config.yaml
model: "spectrogram enhancement model"
win_length: 512
arch: "unet"
hidden_act: "mish"
pixel_unshuffle: 2
widths: [64, 64, 128, 256]
upsampling: "nearest_conv"
init: "torch_default"
residual_init: "none"
learning_rate: 0.0061
nesterov: true
magnitude_pruning: 0.7
max_steps: 5300
lr_schedule: "cosine"
warmup_steps: 1060
Rows from block 5 of a small spectrogram enhancement model, named by matrix and row number. Each number is 500 + 25 x the weight over its row's rms, rounded and kept within 0 to 999. All counts start at 0. Numbers have three digits each.
After each channel's rows are labels from the 100 clips, of 14848, where the channel reaches its highest value: "responds to" is what is common among them; "peak in band" is the frequency band that holds the peak. Only what is clearly more common there than usual is listed. The data: struck, bounced, scraped and rolled objects made by modal synthesis.
# convs0: first 3x3 conv (model.decb.0.0.convs.0.weight, 128x256x3x3, each kernel summed), inputs 86-171

convs0.13:500409500525479469504495522489508500466497533500500552493510526487485474542470470514500474485496507513480472462500518473470472502506481452485533469496520496472509484500506507499491497500510478493504443506539492443493505510547508517509486505549471496513521510
responds to: striker: soft; repeated hits
peak in band: 500 to 1000 Hz

convs0.89:488457473508455494475479478523489500478500500500509510414500500518495500524511500500533488500466496511442491500495526492528500512504448509485477549504481492501465523509508509512484531536492482505522469495512492495548501488492510515492491458511520531449544508
responds to: mains hum
peak in band: 0 to 250 Hz

convs0.87:486504508523499495511477498458475463493508525505444457471499515500478513465549508488479538521500484545483480467494500454524500510491490494540511531474522506556457500500506521476461458515483504491509524540497509502515513455490474523491530481513543519468534491
responds to: rubber-like damping
peak in band: 1000 to 2000 Hz; 500 to 1000 Hz

convs0.28:484454488473549499503505500518500499500500481506487509547472502395499497489507438476508496465474491522490518556494537564530474481498492481524488471511507544497492502489474498435493513494500500504505496459485508510503493494521448494511469500494492482549499543
responds to: muffled (low-pass); pink noise
peak in band: 4000 to 8000 Hz

convs0.58:489445506510523516500509503464471468505503493506427475506497443490491449484304506511494500519504487491493503500493524487539497503485508486481515477486492495554529507496500456478519500500482494500500496519488466487497489489523493507494514518481532489510501501
responds to: thin (high-pass)
peak in band: 0 to 250 Hz

convs0.76:489489500492517490504494501472514549500480494526476504500500529518511468505297500528494490500511500505476486507509503474467522492492470494495498521500510495476529473504489503465494477487506483492491520500490486491476500504509492500513495496525502493496521487
responds to: clamped rod; white noise
peak in band: 4000 to 8000 Hz

convs0.40:507492547484508482508439512494485496476485528470489462500513440545500525502443523488500514484486470491514469507500528515521543517500470505498503453515499495496494464500492477513490485500506507500506465509516440508483506505505511493491514508508500491504481465
responds to: thin (high-pass); action: scraping; white noise
peak in band: 500 to 1000 Hz

convs0.7:575490500500497577483488544526453509477494468517500511472544504500530489500491491483500495524500504516500533505485525489651464505494476462528515466458524518495509496500491504495460463510500542518494493506506483471493516496500489507491519509484504480490481509
responds to: rolling; rubber-like damping
peak in band: 500 to 1000 Hz

convs0.103:488520474500495460490550490493505499478514483500498500523512516544512513484500500509436485550493511515479556480468500417595500523502425507497502524465538506505524500528502495535464522513490478500549499500482524493503484461509500523507542535484492498472520500
responds to: rubber-like damping
peak in band: 500 to 1000 Hz

convs0.33:472475494521500496482500486491436500540494493529445501477486453492496515493472483493532500553469490500500508488502449470507456500486517493519500478510531504494489494539481511510480462491487523530484487485500527454493500520499504516515489511527507520495514492
responds to: clipping; text has "clipped"
peak in band: 2000 to 4000 Hz

convs0.101:493500510524514510488503537514425481471478500485496515474481469523487462520541500500518519509516500508490500519477500509566541543490450509516461502519510509493515491500500508500476524513495524480527491498488527493505478454503485501482482525456493510504508514
responds to: striker: soft
peak in band: 1000 to 2000 Hz; 500 to 1000 Hz

convs0.59:507498529439500500520504500504506484481492474485498472500492486488504485484493451419534505480443497486521487511490491493489466495480502512492513520527472471494510500520522508489513475499487493511483473507510499500528490521521509491500490473500498510489577509
responds to: mains hum
peak in band: 0 to 250 Hz

convs0.41:524514513494489489511477508492454479446493428500443506489469499480523509468516507521456496500547531500539504500500515483465577500510498558483500488493490485507516473452497472470490485507483509470500456492495520474495494454494494508510517521480500504519454507
responds to: bouncing; white noise; thin (high-pass)
peak in band: 0 to 250 Hz

convs0.43:500510500492494500456508517494495517512469529475416488486462517502446526512509477459457515509505497537496486455510511503460522511478553489483499492505509492521500483486500479450491484528500505500500484518526490502508486478505482499509500500487503500480486476
responds to: clipping; text has "clipped"; steel-like damping
peak in band: 2000 to 4000 Hz

convs0.95:521509464489500512499473496506490508525495504491500525490473500525517524500542381510566496545502518510507500511464470541500483510511455502484478513500492500442494504492493483471480500517510494473495500473517503490500504484514495490492477478513529496528508498
responds to: striker: soft; small
peak in band: 1000 to 2000 Hz

convs0.9:488496557504551565492500482449493536547505462495500500498519500504488522511546507498496505499500502500504500491528528500493515504511511534459481504500537490517514471526510496524482474510474497500509546487458460465503505509497510512497521484501500506555490481
responds to: clipping; text has "clipped"; white noise; thin (high-pass)
peak in band: 4000 to 8000 Hz

convs0.24:459559545507495491495500442493469494514522498516508498592500487474500500479472500506498448500509510516436499490500521506423500514508556485504485472497492490488512490500474486500497525505510497471501518509490500505474500483523485475475518507525485526452468500
responds to: one hit; rubber-like damping
peak in band: 2000 to 4000 Hz

convs0.27:472492532507483492461434515492521513478500506479610519486520498500513493500439538482344495487500510491494483500471533492500513493545492515496521517504525492464492479527473538485522488492490492489508492492497534494484492500516486500487511524499496489520522559
responds to: clamped rod
peak in band: 1000 to 2000 Hz

convs0.91:508497473500446486515427553470471500448509500520497478500504528500500542522478500515524472440552517500475474519477487558495500509459500528440466496509520473564518508503502462521481468523496491522524543490500450520479506507476506461513491444483459480513500419
responds to: size: large; string; steel-like damping
peak in band: 2000 to 4000 Hz; 1000 to 2000 Hz

convs0.56:478527499504489489505464515476411496489518490494471464493533458491450522523483492501467474437519524489489478481512508488474442522474505494436447500443513484522495512424476485531505492500483505489521500523482463494537514464489520498487500466505518495529498500
responds to: membrane; string
peak in band: 1000 to 2000 Hz

convs0.2:448452528509506470461562512500500522479500503500500514460527511518491475516458551504486483475500474500441449472509515442457500514500502537516494507469511488505515490542481495500519526483499483480487519512483511479519513488526489484539508514500510459492517500
responds to: repeated hits
peak in band: 1000 to 2000 Hz

convs0.102:464502487511455455497500508470483524527471490507418486470476502465487500523512500500500531521500530502463488549498475483426477514494490488524489505490500500499516519494504500492472493526508526527506513506510495513500500500514501466525514465524500536500532484
responds to: bouncing; rubber-like damping; material: plastic
peak in band: 250 to 500 Hz

convs0.10:511500542507500500493511500475492501488500485441484500494507490500460490542588519493518511444477500519508500500492508549535518482495480500448486487507504500537516506501510448539480500532476439511492500490475462500477524473526496519474501476459512523466485489
responds to: mains hum
peak in band: 0 to 250 Hz

convs0.30:493534506500500500513498455484420518507513507500528500500506500500479494531505513500461528494491500498473483510367512542512512485504495469510490496490492500472500482534478484507430519500433479504509544495418504528496500500523500527516494465509490505489518525
responds to: clipping; text has "clipped"; text has "noise"; steel-like damping
peak in band: 1000 to 2000 Hz; 500 to 1000 Hz

convs0.6:537479462536506488494501496505473558460513506532507500478509423460500478496483500498500509492470500512471471505510489533494473501512500494525471492514462486496512500451475491552485507482507500487511489538506539536504500513489496474472526480509500516480503525
responds to: thin (high-pass); white noise; mains hum
peak in band: 4000 to 8000 Hz

convs0.111:482500453515514471493533500508496500500486485509530476504500489496515459497472500500520500499486485500535500472500511506508473499508527500542472509500497513508470511441498465509565507500496495492500487508498523543476494482497500457492517514454464496487491500
responds to: reverberation; text has "room"; text has "reverberant"
peak in band: 500 to 1000 Hz; 1000 to 2000 Hz

convs0.106:505519504538494485517500469503498449497482488505556513500514500492531463316568500522511483492514495506522481481465506485508509499455474477498492495488500499510506513505502505505511500500466500482542520497512471484485505500480506500476482511476486500497489515
responds to: rumble
peak in band: 500 to 1000 Hz

convs0.37:526503528492496517506479520493492531448471500488497494500497500471505504505544375378500502506378487500491500464500475498490499489505511494512511537505510486502511553495500500500500512513506500527503511500500491520500495582502500505533516504500513526467538533
responds to: pink noise; rumble; clipping; text has "clipped"
peak in band: 2000 to 4000 Hz

convs0.71:466507477500542500485488434514517497510486496483520519500507482495526533522520496461474520500459492498550485485529477511488492532516520499520518500440512500521508512500483489449543491519456493499465529500519459446509445471544477553498499542498491443535536546
responds to: small; clamped rod
peak in band: 2000 to 4000 Hz; 1000 to 2000 Hz

convs0.26:446500512494485498500527515492482500502473487488506462516518454507464466518533500486500525514500465500500483557471491524487507525500498489501503481517496495503492481500500547514481500480489510500488518515502513573485488500537500504467487500487499505491495492
responds to: scraping; glass-like damping; thin (high-pass)
peak in band: 250 to 500 Hz

convs0.100:457477512500474500501522508492525499493503494545556463489513422491485459526538534519527518491490466507548521506490500483500483513528511480486471500520503508461496501508481541497490485488527502500495500500473492483500496535523497469513500502485507476466500526
responds to: small; clamped rod
peak in band: 500 to 1000 Hz

convs0.48:500497510595497510500484559496488496508500545471476516470449455533500496515453519457507482558426443500488497491498525521485534505492474515481492547500512467514480494491537501504500525492500486504500509495510505495505468504515509505500505488468528490559516538
responds to: rumble; pink noise
peak in band: 2000 to 4000 Hz

convs0.86:451500500500444497414533529494538482464497507522511507527497463485500496475544489500484496503488504492418469526479509484437493496467500528488506479484500500492504497496500494490479500500490507499525520503480473520471500527537500504542504499514470461488446497
responds to: bouncing; rubber-like damping
peak in band: 1000 to 2000 Hz

convs0.21:522503500498528498478500458527556499494508474490438488481519500500541500515563459458594519462500517479540481494481479500471498503482477519476461474448520494459490542492539489509491472537455481524503536474517532494498492524512500459484495527481472467570510512
responds to: small; clamped rod
peak in band: 2000 to 4000 Hz

convs0.53:468493543489538469545493463483517491444460522500528499493475511514505500484463507470508496456380552490447510469515453479500500514523485508498509504521527509504500506483482505507474509500531494507514506498497506495492528499479520492508493500529501500510502488
responds to: pink noise; thin (high-pass); white noise
peak in band: 250 to 500 Hz

convs0.75:518481493525518507522500495500508500500530509546500472510518493490502541495379500496493504476500534458497508528505500513500509524483483503497481499514500502490479506504470495488524512494492495503499494503476481492527492500507500462489505531490530500525489514
responds to: thin (high-pass)
peak in band: 250 to 500 Hz

convs0.4:506532484523551512507483485494490493537506456454481500507489492531507451492554474461500500521500490520500490417480470534517549461502542505548510478505480512554500500445499532502509474503493536504506511486469498469497500500485470510515517488493491548489492465
responds to: pink noise; clipping; text has "clipped"; thin (high-pass)
peak in band: 2000 to 4000 Hz

convs0.20:500495527478500449489479503510496544500500490528500551522481490500511473500539539500544500500500527486544500509388479506519471548502450488493513499454520524522490494477523490497543498497462484505536490504513470447482484506460511495513535507464502485509496508
responds to: small; rolling
peak in band: 2000 to 4000 Hz

convs0.99:505438500563459541504500477476474488478484474500483491488500463493500503509507505476484511477478482435468478500486500460522500529495529503474491530493502494478500477521518507500520502479473519500497518547478506499479489494525484548463500539427500490526497488
responds to: thin (high-pass)
peak in band: 250 to 500 Hz

convs0.113:528485486503500500465505510489494500510500500500456559493501512500535493464507563500512528460500466532540500515547500531500518479499510526488513513459534466482500529517492495523505485469474506518465487538481490481517532523478494479513518493485509531506523527
responds to: thin (high-pass); rubber-like damping
peak in band: 0 to 250 Hz

convs0.44:478494489510508500500500476440492492514510490468516493507482517518465484529504487451446557447541559504435514558500505500506489500491500535464467483488508475519483500459506445510487464498486496500521458516475468527492506500511472517477516445470502521497531431
responds to: large; steel-like damping; shape: string
peak in band: 500 to 1000 Hz

convs0.98:604501514500543500513498490503500500500500478500525514459466500512541475484463500500500507487500498519520542502520472500500490472472474494537496510505523485486487500502503499505484525488513513501504517531481483523513491510508530514491491521472518479509489505
responds to: rubber-like damping; thin (high-pass)
peak in band: 0 to 250 Hz

convs0.31:513483500497461512508469526484476494530520530500459576500480574508500491492525492500500476533492513517500507499507500493500489509498507500440490488482520481542500514500500481492467501513488500504500493495527425497500503495509506520503514485495491515512495490
responds to: steel-like damping; clipping; text has "clipped"; shape: string
peak in band: 250 to 500 Hz

convs0.73:500509516439500441532469500469505494468481504535541504492500500424487487467539469500500504528438522508492499441519500469513501502506491470499506500512531520545481497467491505538484513500508507493508515470518528496433489511493491458525500487500505488507459518
responds to: striker: soft; mains hum; action: repeated hits
peak in band: 2000 to 4000 Hz

convs0.11:500553478500521464572461500478466501510485539465493485500491485507472500551515515500483500500500538514484500474481527515513542544482442543501492535511500500518505496514521522474496512493514483504462485503511501530519467529499553491500500500499462465436474509
responds to: mains hum
peak in band: 250 to 500 Hz

convs0.94:472493504514561475518488560500458504507506500454533537516516500500518516515488500500510463519516500490491479543447512571509490520505510496515487490509494507490494492493487480491515510526523498491495499495495530505515510519522497487490500564495483496527470481
responds to: clamped rod; plastic-like damping
peak in band: 500 to 1000 Hz; 1000 to 2000 Hz

convs0.50:491500508500521488478580494534495511493506500501494506506508491500477516521589522473508527444500481485543500513482507509499491506533492500567476513541495492431489517500480530415456510568492508504494504498488473514507457500477500506472491471518493495425475455
responds to: closed tube; steel-like damping
peak in band: 2000 to 4000 Hz; 1000 to 2000 Hz

convs0.118:502500500525496531504503502491500500500507492494514487478500500541534500467500500537504501483485533488484507484483498477480527537517502506500506471485498483476506536509497475404488520500452497518530500493528488520496490500509500506497510484486524509495484493
responds to: scraping; clipping; text has "clipped"; glass-like damping
peak in band: 2000 to 4000 Hz

convs0.51:500489500501543544513521505505494553485500526487500522487500500507487483530523388500522500458506478489492490503471466500547472475527476528422474486497493497463506498499506500532482515504489468508470500507480521495500513478501506482499470474507507476529489496
responds to: large; steel-like damping; material: glass
peak in band: 250 to 500 Hz; 500 to 1000 Hz

convs0.88:507508513494518500488482500506503500430514475510608505524517538500490502464507509518448489425539537480516507506495486500500500464541492482465512494504495500459483500493473546581491488492507505493522506502514561488480504516513512466481505520501492504504465505
responds to: hard striker; clamped rod
peak in band: 1000 to 2000 Hz

convs0.90:482505519493518521484516510497496491491520534423483502511516490512491509505441520474483490493393496515481485466509572438536500496511514499490508486479437487496484485508467488500512492490483481489511500481493463474538485467474491500520494519489503530436500488
responds to: white noise; pink noise; thin (high-pass)
peak in band: 2000 to 4000 Hz

convs0.114:504433500508480482505501500497500493500500500486500512486456500500500515458515492500482464482500500545495538475519500451487511501510515477482428512503476500468493508476509503496473492516527513507491497488489520463492495493497500459472513475500446500516490513
responds to: hard striker; rubber-like damping
peak in band: 1000 to 2000 Hz; 500 to 1000 Hz

convs0.67:501499546504500515500500494494537495559538505446486485494514491501514565514460512467506487504558428537507501500483488506472495509482480492500476496500523512537522512518483489489486522500525516540456516519500461483521493490500500500536559453502550500452549510
responds to: clipping; text has "clipped"
peak in band: 2000 to 4000 Hz

convs0.62:500512489478496498500481508463435508491486481500479500487542485472468500568547500490532510491509520480513500519459562498496520476470503487505508500505508488489492463519540533560504483522498534494458513497500508507490476519514511505469495503452533530549500510
responds to: pink noise; white noise; thin (high-pass)
peak in band: 250 to 500 Hz

convs0.14:508486463513520514495517475469540507446541489524542441500484569512500500482515490470490500448502544500466498527548489485514478505519505514490513505493558513493505496526505509527478498473472502509509510508500468494493507521542481507474513485520466495510483477
responds to: repeated hits
peak in band: 250 to 500 Hz; 500 to 1000 Hz

convs0.49:500517507513500482500500520454442505487470510500477508511487500483450491540553488500555553467500534466500490497492507585500522456511451514452472487491489500500491509474503501530494509500489488520512507501485535494509491496519488522500511480484519494527534484
responds to: membrane; repeated hits
peak in band: 1000 to 2000 Hz

convs0.112:500441500500526483490489500539424560477500522500446500507460477472465474526490500515430478506500500487505480494462501494488482514482530474493490448500505492505484478490508489494524483471510510493444489521494494507499488506510512503504467500469516523540480510
responds to: reverberation; text has "room"; text has "reverberant"; bouncing
peak in band: 500 to 1000 Hz

convs0.109:471477493495493517515488522491500412473446518505484519486458495469500500448532500389525500500549518478500495500486477519471500500521493515496505506482495500500526504500500491484487502519478508520495533509500484505481491521489484505500500481518517477473507468
responds to: rumble; pink noise
peak in band: 2000 to 4000 Hz

convs0.32:515518481534500485479534488495491500534529494542439495514450486478511475449461449530530484518508478513526512551482440505506399503493511512485465503503500492514492417512493496495495512479476496495515512496494529496518500508497495496508493481530504494558491505
responds to: hard striker; clipping; text has "clipped"; action: scraping
peak in band: 2000 to 4000 Hz

convs0.63:493509515500489540500465506486461514475500496500475500493505555513523498518320495578491514520505506500572494500451522547543507526504461510494481500498494509479498475491458516516520498508521500485492498506524453470483503508504509489489490527497505505539490492
responds to: white noise; thin (high-pass)
peak in band: 2000 to 4000 Hz

convs0.64:509506496500521512517495482501506526494500507500499484486507488505461470543527500489462502427496488491500506481471557526481507497571499495463469514488490500509492537445476450435506485451490500459555450486518480490498490500482478484501510435504506493480503486
responds to: ceramic-like damping; mains hum
peak in band: 250 to 500 Hz

convs0.69:452533478493520505522508480458483534508534466496470443521500430500473479481517492520477488517509524492446511533500489495547520535484478528450503473472502477504510500537510509536476496485482530506525478505470508459462488516489510490498489504527500489522449479
responds to: rolling; scraping
peak in band: 500 to 1000 Hz; 250 to 500 Hz

convs0.55:497503507525450487487473518520465517484496494524449495499475495486496509517416482533517525528500439485478487510486500565500500498490502506432446504481471479506507486511500407472500500487518491500506487500500458492500523485463485500481506435519505550505503500
responds to: hard striker; large; action: scraping
peak in band: 2000 to 4000 Hz

convs0.3:471449491501500517492504481506503489470492495562508500482529500500467471555534494503512549481489483502495473493515458518510500549455501491494499514496545500549541500491492488468499477477500515525514481553502504482495473496469500500482515503491493505463535469
responds to: membrane
peak in band: 1000 to 2000 Hz

convs0.116:510488501506487484511506436480483477500512486500470394500496500517505492418507492507472462524509485491415490486500531486480500501475522477500474500498505492498454484479483479500520464499510472483511540500495500486481516500493483492506492488500509527499466500
responds to: rubber-like damping; one hit
peak in band: 1000 to 2000 Hz; 500 to 1000 Hz

convs0.66:429472528500555508500505468500475601500562500484493527500500487540484555529529506521500508498482500466471500500469517492546495507514505499469500493482519506501487505500495518476459495521495500520506536468470487462503504532490477532498500468509508486500477534
responds to: action: scraping; white noise; clipping; text has "clipped"
peak in band: 1000 to 2000 Hz; 500 to 1000 Hz

convs0.8:478511553509451450491489490480474505515490470504462494490506480490500500486473500500416480507500491500465452456486513445409481507500524490512514535470482511521524457511495469483493482513508514479505506525497526419500517445506500512532544528513509503468506531
responds to: repeated hits; clipping; text has "clipped"
peak in band: 2000 to 4000 Hz

convs0.125:386532500500500504507522500493553561487501465479527501500516490504461447554532491487511507460487505520456464471472500551515515520525500483530527508521520500499541520553481487492493510482472521507471487500500484530491500526479492505485503476553533477491482455
responds to: one hit; membrane; white noise
peak in band: 500 to 1000 Hz; 1000 to 2000 Hz

convs0.127:460500511517524521500488500484528500509535490466510441475502464477474506468520500545500488463500508477448514507500522485430500512485490537519463500479474488492493500531478488491552510525467491519544498511512500469509475510510532519516498495513520482473500433
responds to: white noise; thin (high-pass)
peak in band: 4000 to 8000 Hz